{
  "image_size": 48,
  "encoder_fused_qkv": false,
  "encoder_expert_mlp_ratio": 1,
  "encoder_shared_expert": false,
  "encoder_positions": "sincos",
  "fusion_encoder_mlp_ratio": 4,
  "fusion_encoder_parallel_block": false,
  "fusion_encoder_shared_expert": false,
  "lr_schedule": "linear"
}
Rows from block 3 of the image encoder of a small model that answers yes/no questions on an image's attributes, named by matrix and row number. Rows with one number within an expert belong to one neuron, the router's apart. Each number is 500 + 40 x the weight over its row's rms, rounded and kept within 0 to 999. All counts start at 0. Numbers have three digits each.
Before each expert's rows are labels from the 100 images, of 14848, where the router gives the expert most weight on average: "top examples" is what is common among them; "patch colour" is the nearest of a few named colours to the mean colour under the peak. Only what is clearly more common there than usual is listed. The data: patchworks of several textures. In brackets: how many of the 100, against the usual share in percent.
# router: router (encoder.blocks.3.mlp.router.weight, 16x160), inputs 0-79
# up: expert up (encoder.blocks.3.mlp.up, 16x160x160), inputs 0-79
# down: expert down (encoder.blocks.3.mlp.down, 16x160x160, transposed), outputs 0-79

# expert 5
top examples: grey (98 vs 45.7); patches: two (62 vs 24.9); plain (34 vs 11)
patch colour: grey (94 vs 23.6)
router.5:578489560444485486454453483442523503492526432500485526443487451486481503462436478418484553512485478433467506469493533594455540508457471446485456526492488474491422498500559506516564511475531555542540535435466522523468514500520489513515482536
up.4:530467507496456534512531502512486513450521489513499590511452493458534521462487501414556534470498499507552525521523583550497472489468468492564471525520499462462481408496549411495556514467478521505463508475480484557517482507609460480442537511
down.4:453481418488481453518520537591450490525453524477478546521491540470540498454424385458492490484498554426542472430497492532467445481426493495465511572489499487543550485550428529483470533458471505505492514533530552538447496522483482535468456503
up.5:545484520495517481440545533507506553537426489510499436493496562553490518531470525563493428530474497487463479471512505473448526521489538501441503531478455490566473527507466592463498466505518502471532519515491495479404515542445536517536458522
down.5:502497518465583484444474464472516564542585526559523492491587562492492493573441478507412446508534454513478528496567508468505480469538471475463589466477486491451477525482479460421476494536521479574497498539540492477448510540429464563556438512
up.6:521511472493480519457547525508562540525470511548559496502552543565502530479477555572492547524552488530470478526528453458497507492467482517439507458491493398489399525455436566418462436517541503503517485578446528443495526505477502510506445487
down.6:505539504564530499480464462493498535507515468600535494513549534521471461544510539498451522589523498521490552533541531472503448535559422447538492526467473489453443495419535515473503478541538532493505536503499536442443507485437442470517434510
up.7:572527551497505440424539491458435525504495457495488440481535572536486510501419528510441461563512469495425464476503510495486539553502546526491557541441473486560450517488464586405484448482502510530531562525519515531430521545485528517564446554
down.7:495450462517608480517447467464516577563523483590532493463546578458511502508433488456422473507499500488477500476524517464491451450433457465493552544486508499496505510545506435506500505532525462537517532518520492464477483575449415503520480529
up.8:502502448529539443543411480496544495465503481500462478460474435472437519458510479529486526508532471492517456465521408516416580564522475500496555457523536452444573527509481429545479625504549514488523477493517557547501467494469486533472472480
down.8:488490504485524560505519513541494504584472543579477500360504490433461508422539470430454525541537523522439480507449536444485439511451514465470482500484511490499535442519477489547538545536507491544454497502441498502565482493519496538474583590
up.9:518476467530494541549452529530538512507482539548553462530470492514493436485521508540582541403484472584538481462560448441492526493587560487502520445550534442512492563525485495483506478556522500466468494586397498431504499505440513503442494470
down.9:539540540552452474496580546460478471498436478487520495531509447545505508441568562505519518467539460547522496526507539487546551507559520542507478511480500533494484495472497527553501412523463479466497497500430454491507423404533496427485549441
up.10:527503510527469469461455503476455499474612501504478511509492497502471449490473475417485549462542451531465552441456485474453513501477485497512545490523521460463512467482554480470491544574522561531486559577506538591547504533582508526552532515
down.10:463510526498456563524539544511487493547429468562482527454476496426500520423514428412490465536513558481495451489441533441451504524473490477463532569483510518498553464556435466537483445509531533490489513523471557568489526511512448505465556542
up.11:540501510496535486489433479466467476488511487500478571536459493511539550442467506422589543494504459486547549512514535590468536496442484486553481489496472489402483396462557423504527529449500505469489506477469474527496450474602474454451468509
down.11:449495460480534492469511549565474477502442513486508504588511496462529527449469411434482543487538534456503509496496472539472422458427520455482510509472500446491564476525440485492475506430469504499494499513465586555514470555482454540471462528

# expert 10
top examples: black (72 vs 45); patches: two (69 vs 24.9)
patch colour: green (73 vs 9.4)
router.10:473527532496459570574594558522538448473429544480451523447407434516458515440538521444525481535513522517494519473578549461482540512575440502498490494506560506544466526499528571565500542510522480489512476452478474434548466482511528434521550503
up.4:480512495520442474554522523401478457408522488459434470446537464515465482513510543477466523505544444541487498475529522465521570561551446562547511490533506514492491491513539578569536550493525548530476551483546564527546495483545522465518516453
down.4:536481508516498513500484410487461533546538443480521511479460468444531467507463410583564509508453442511521469494565447499463515461511500485465434450486530499495413481542542535429534454477482539521486493524482488450530510529445516600492441571
up.5:482473477533533488549553472443520506501479499481473461469450435442472498421561383509517518413515470556492468441475470428591530468492441427499469482543555554550561492557510560551474502555529503472465529554517455491495511477564514502500540514
down.5:503503466466438494551497461443483514496520461488435537414471506439487534486449417497496511511468436477495443437489507517494468506510492573505515473500524505504509523566544471495547485510530519535478563551519525528521527499497501560513517545
up.6:530474530481515508495464519534458476487438546538496458497400489570472437554423507531532477496427511484465551542504501560456486496497625521549503564543491475535454520469508462490532537433475503439489491493482519447467420558462518516478498519
down.6:486488500509467440442545540439499577461507525550508413542538529489480438474462469514466459434496536580521468466545439478463518452498471471484532445543507510506540506495478537455475469578512527524513500551534526554452508596387499558540497502
up.7:524466519487527499528582517488486551497471434527485500491449417457473526432543399487546481438469462537508534439507488452496588484451441410479500512538592533568539483584549530537532441579521556500476515559490461531520518494497527550492555536
down.7:508519455469437513551492467457476536518508437459471503455455501409505523523512421496479476491507462495446426461471511471502487508522433506524484449488510546490503552590497519502507475568524503500543494565563465567531512523521524556509534552
up.8:492510454472499554481498431488525519545450508459522525468527492462538576450575503537493488512477545475510442550513462478513486455502476508482474478507571566548526527497493496535494418495511450440538453451451416472516539470438529507507577548
down.8:501482448447552542502551468480508507555482475566567498418510523510486528434510523465482494489522424468482553472458514427514455462475524503540540576467535493492448437546493436498565459576466480545514504491495552486539528459504444533523522481
up.9:527499474460513516560538578517485549468426515458497523470488480575462477493522535474493444525502555470537548468579486520552487492531529498516533531459465509565509477547497524511513483505533498524515436434556463493394449523517492469490533478
down.9:513521483532539507482466523476572470456475472523493438538456530445519496469437439497460502428461451536452489486475460430495493532480513492510456538552494545504507504515450540471496501529498558477465531601542579503507480529432499559550440502
up.10:494494511484484577461487439503528474573511489498521569486531494471506588458547540531512543533494514473491474554502516508520502435537498544503497474485526503511443519438479503480470427476465445489532448482415474453516562410478511482501558512
down.10:510500498465527539453552478480514501552462490555521530438571481498469507448573557483472526516553461520526547473473492487526483487513514497512546528450530523460435450484478421444549476523435424588531484462459505527493535463537424559492529498
up.11:490483533553501460507519486488535450508476466562448462532484447439511488496519442547524506387518485585461506476477492441473434521513498495503537529561535485499495484471471483512440552547512511431433566597496507528541460496540521521501494511
down.11:491458493478447477486477459450479551468567519455489470523494510509487460502444439522500510426452460483520394481540497527431526499496444535452473428518524523528521532548507465491555402536540576502462465554509533508511514515464546589507508523

# expert 14
top examples: blue (98 vs 45.1); patches: two (64 vs 24.9)
patch colour: blue (65 vs 6.5); purple (31 vs 7.7)
router.14:493483533481517509493524444508556465525523445503450561481480446466600540457525458482581522513450532468501438590550493585513515464477511470480475475494532517556482464525544482531546505395547529474489486437417482454493476516492482503412520563
up.4:505414490463523445494478504548522516481479510514522422499457489556482468520474482507482450544477523446402460493503486510495496488448543491455476514507467542546597475494503502568507542465532490414555551467529482504441444554469578495517513528
down.4:536451463560532457507469487465482548446532534516480435528495553510517494511444528551480444486472465568445507524449492449488504547488533549470493497482482533436505482472506543503422539539567537453440557607533515484514488499511567471573505482
up.5:480582472527464490551446515477472453452535524474474496506588521518391468549545536509480543512582484518505553491447499469504507556480489551539477481487435491473471515471494595519483569520473482566426453514555585482546489441486462437510510397
down.5:481491574472485496515574521460487532408509492535482478457437450491518492459457462453548458510474521596497458475556515521463560476571484448553490490521519507512516534535539547584548478490542547453512521497478502461477450513473524403501544557
up.6:536449383444414552578420546493447557452452523464488540518494551567445476489454503427513557496497473467558491485492546521514507495448523495474514438505469535456556484500518421538549517470513502454490536480513476602453514543536552490540525511
down.6:489469411481506481566421556506492471504423514492469486549483518473489505455522492375512504572499499459527492503449452540497485478382433534504545530478469534533536565465474504526521579463486435398516479480488489565426521584525507498489542463
up.7:538503432429456465514498590465422565479391518504564478495492496519437472502490481451489471515522476492482522368500415478517537526469500481503503524469487529551537532526497508500549552542489477492515515497557466574429510598454585523521448497
down.7:504434442491523469503438526476522518498493504466497444573473564466468508571480530500488450500480437436417518509456530458479410487435504552491476483462508482475516479508527508515537434545519538499446522519534524538549525551525519514568538535
up.8:464573521521491531457532476477530458481556476467479540474531474483527591493601522497530500592534541515526509571550492525517483481530467507508535464451501485472459479506509520488484489462479536599489369452480508475505500398495384455451508496
down.8:461513459497481513492494556522511516435459480509474455564522515500489522501516497494487526502518595511542481483548463514507494405496486521505582508498431480464531490468421502518450550472461510427495477568491507524373452501453466481471490429
up.9:510464514472453503549443526547532523481488555548508476565462496493511384479453464496560603382490451487539510470524506499479480477503533472516443509573535460520412549492517482510517492510501514472388484520460523425538525524452488510423520495
down.9:570459425549553500534507456523496537476537506466546526516507584525533498532398487484503501500466434472541548488470551446498437554457477503482497495504513482428478502530511501521436481516518546516482523515583535459577494438579505482483442523
up.10:485514521493434531529409515526486464403469572478430449494498512517445463569512554495491543527511536474489542529457516487494499547543534551515470514497450502497434550421499541538492541476492519533462449485524571449521510482422489436492490484
down.10:485527518540454498500511409506533481523513547512483593473502460479547522452491469505549541481528416457532505543498491529562521524503524517502492448482478463448440515495570513495495497465474523544516434416472513463564519413523470488500442532
up.11:494466425455499468564434547459480551453483505511536474503480514526433453495441450484495521486511491479427504405513453486482497519442513485503485512433479509532575529516516473509529584504545481423493549487531492567456522594467545558549420514
down.11:524457450517519469468413507476500520487518475470480461514513547492514519515476531440467456493510422490442521521385537490498437594378440501460492482482508569431528495517510527530480540504538511454501546481500482537519501476598557452556577562

# expert 7
top examples: yellow (100 vs 45.9); patches: two (77 vs 24.9); plain (28 vs 11)
patch colour: yellow (95 vs 4.3)
router.7:501500480514497462449511530496459532516521518501544449512588559519495513536470572488428440594545514543433543495458510449492472525459501553480509519434384533447533507401457512437466525509468446464555516533532521542503463513531537469541465471
up.4:468565565503543529486523482535505489521606417460456548429529485517470551540526511529464459569524488423477518472480547512500488506460486506470484487447521503457479459521495575498480541521485502626546499454542523529523574457563507480530527529
down.4:473489484551481506510511514485504566444490506454463504496411494473520486495532455542539536490467504446489383505478487489500415529441489406493513551532521522560576497589522495553414494532546520451559531502486472580506523519553577584498534542
up.5:558458593469513534440527476488524513548571434520529526483488449467584541516477463553516522510432478446484431563501496598457562465487544470457457457492496531553461497511519477459526437439489459484531489411455494449468508544457518544504493585
down.5:509515571495501509425520494567501525528529472533498526412556539425478507451501541466508503514507479426492525513494519552492473557502524557464498504462498404444466493467457498518441593442476478538480482495501490478482484422546489535454436488
up.6:525470475499524458503523534482460566464476554544582447566483550525476471527469500501493503502529458526523537444526557479485481539483499495486519469494487495507491494492463461513427524532464456466492516547545480558426473512495539548501448449
down.6:469492457465508460603393479534517440527494486514517536522435504530465494469509508430477505498443545500532553505510439500510507458532493510507447554507497490476482509519513487513533519448463462466486493433435493398534531447474435449479513454
up.7:547490480465537507466501547545469532481440559499561461577475535567494484587491529522490446529489536515521525472513533484496480489485540501480530526481449514530503490482454469467503462521465465444493469510555445511412450520457541503498472454
down.7:500523418498500493623415452502497462562532514475518582491518515519494503485518533505453526497527523463473567480466440522549499482512480534463517566492468498508510497500543525478538528483461464515480456491507449456474471490489436494529537432
up.8:503474482472475445568451517502493559506472554524529471555436472531490443403480408460556547343445468523523521471494465500477526496481519464509461468530535499547523494512540457499536512540533520475431523540474446515504439557481530489484482529
down.8:501456553485497526479478538510506540470479499465499462477451486512527473407525447432569493482485452492574440497505486546528514518465473424545491490491552554614510522620507422565550484538535537468489499445487479560498525539518559499499484545
up.9:498503559537523475509479377472544440487572473467438497479502463440551508485522444589527534492471509539526427581499517525503503505528467492507496527501528471540495464511535567569478469466583568483477498488493536412573475491453409546465516542
down.9:494523426489541512452528553521464491580478572533528499551584579555463488472473577492449441469536558475477548532509477509546518556483488615502558496534480529455489447366450520458460482489473436481494507518499490465484466495478519447501496434
up.10:438531537488533576535464471585512490429538496512439521445505493517454479505506510496482506526539449414540550447464528493536481489519457459470469515509531502481501502550469470547489555543514531629517490503528562527498659436519473535513498443
down.10:485485508520488454465507561512434490416461510455449457535427472484511470511512441545599559464484506482511443551490516556512458493478459411495488483548521515528503508530527443583443472493537539495504481514444503560515537534520596563463468533
up.11:462428503539564515570506461508571499500538480542493557454466409432603496468529468499532522503449546535487464584565396544522521467499478476515515546509504495562531467512531561539481517423541526436456455435469502447516502494485477538457497565
down.11:461445524523481519485516559592515402555389531534513518562459513515535492481511543483556546488523481426532534518478514529452446491442462527530479509536508447501459479407411500555550527448421452485512444470486515483510473485486532516458502469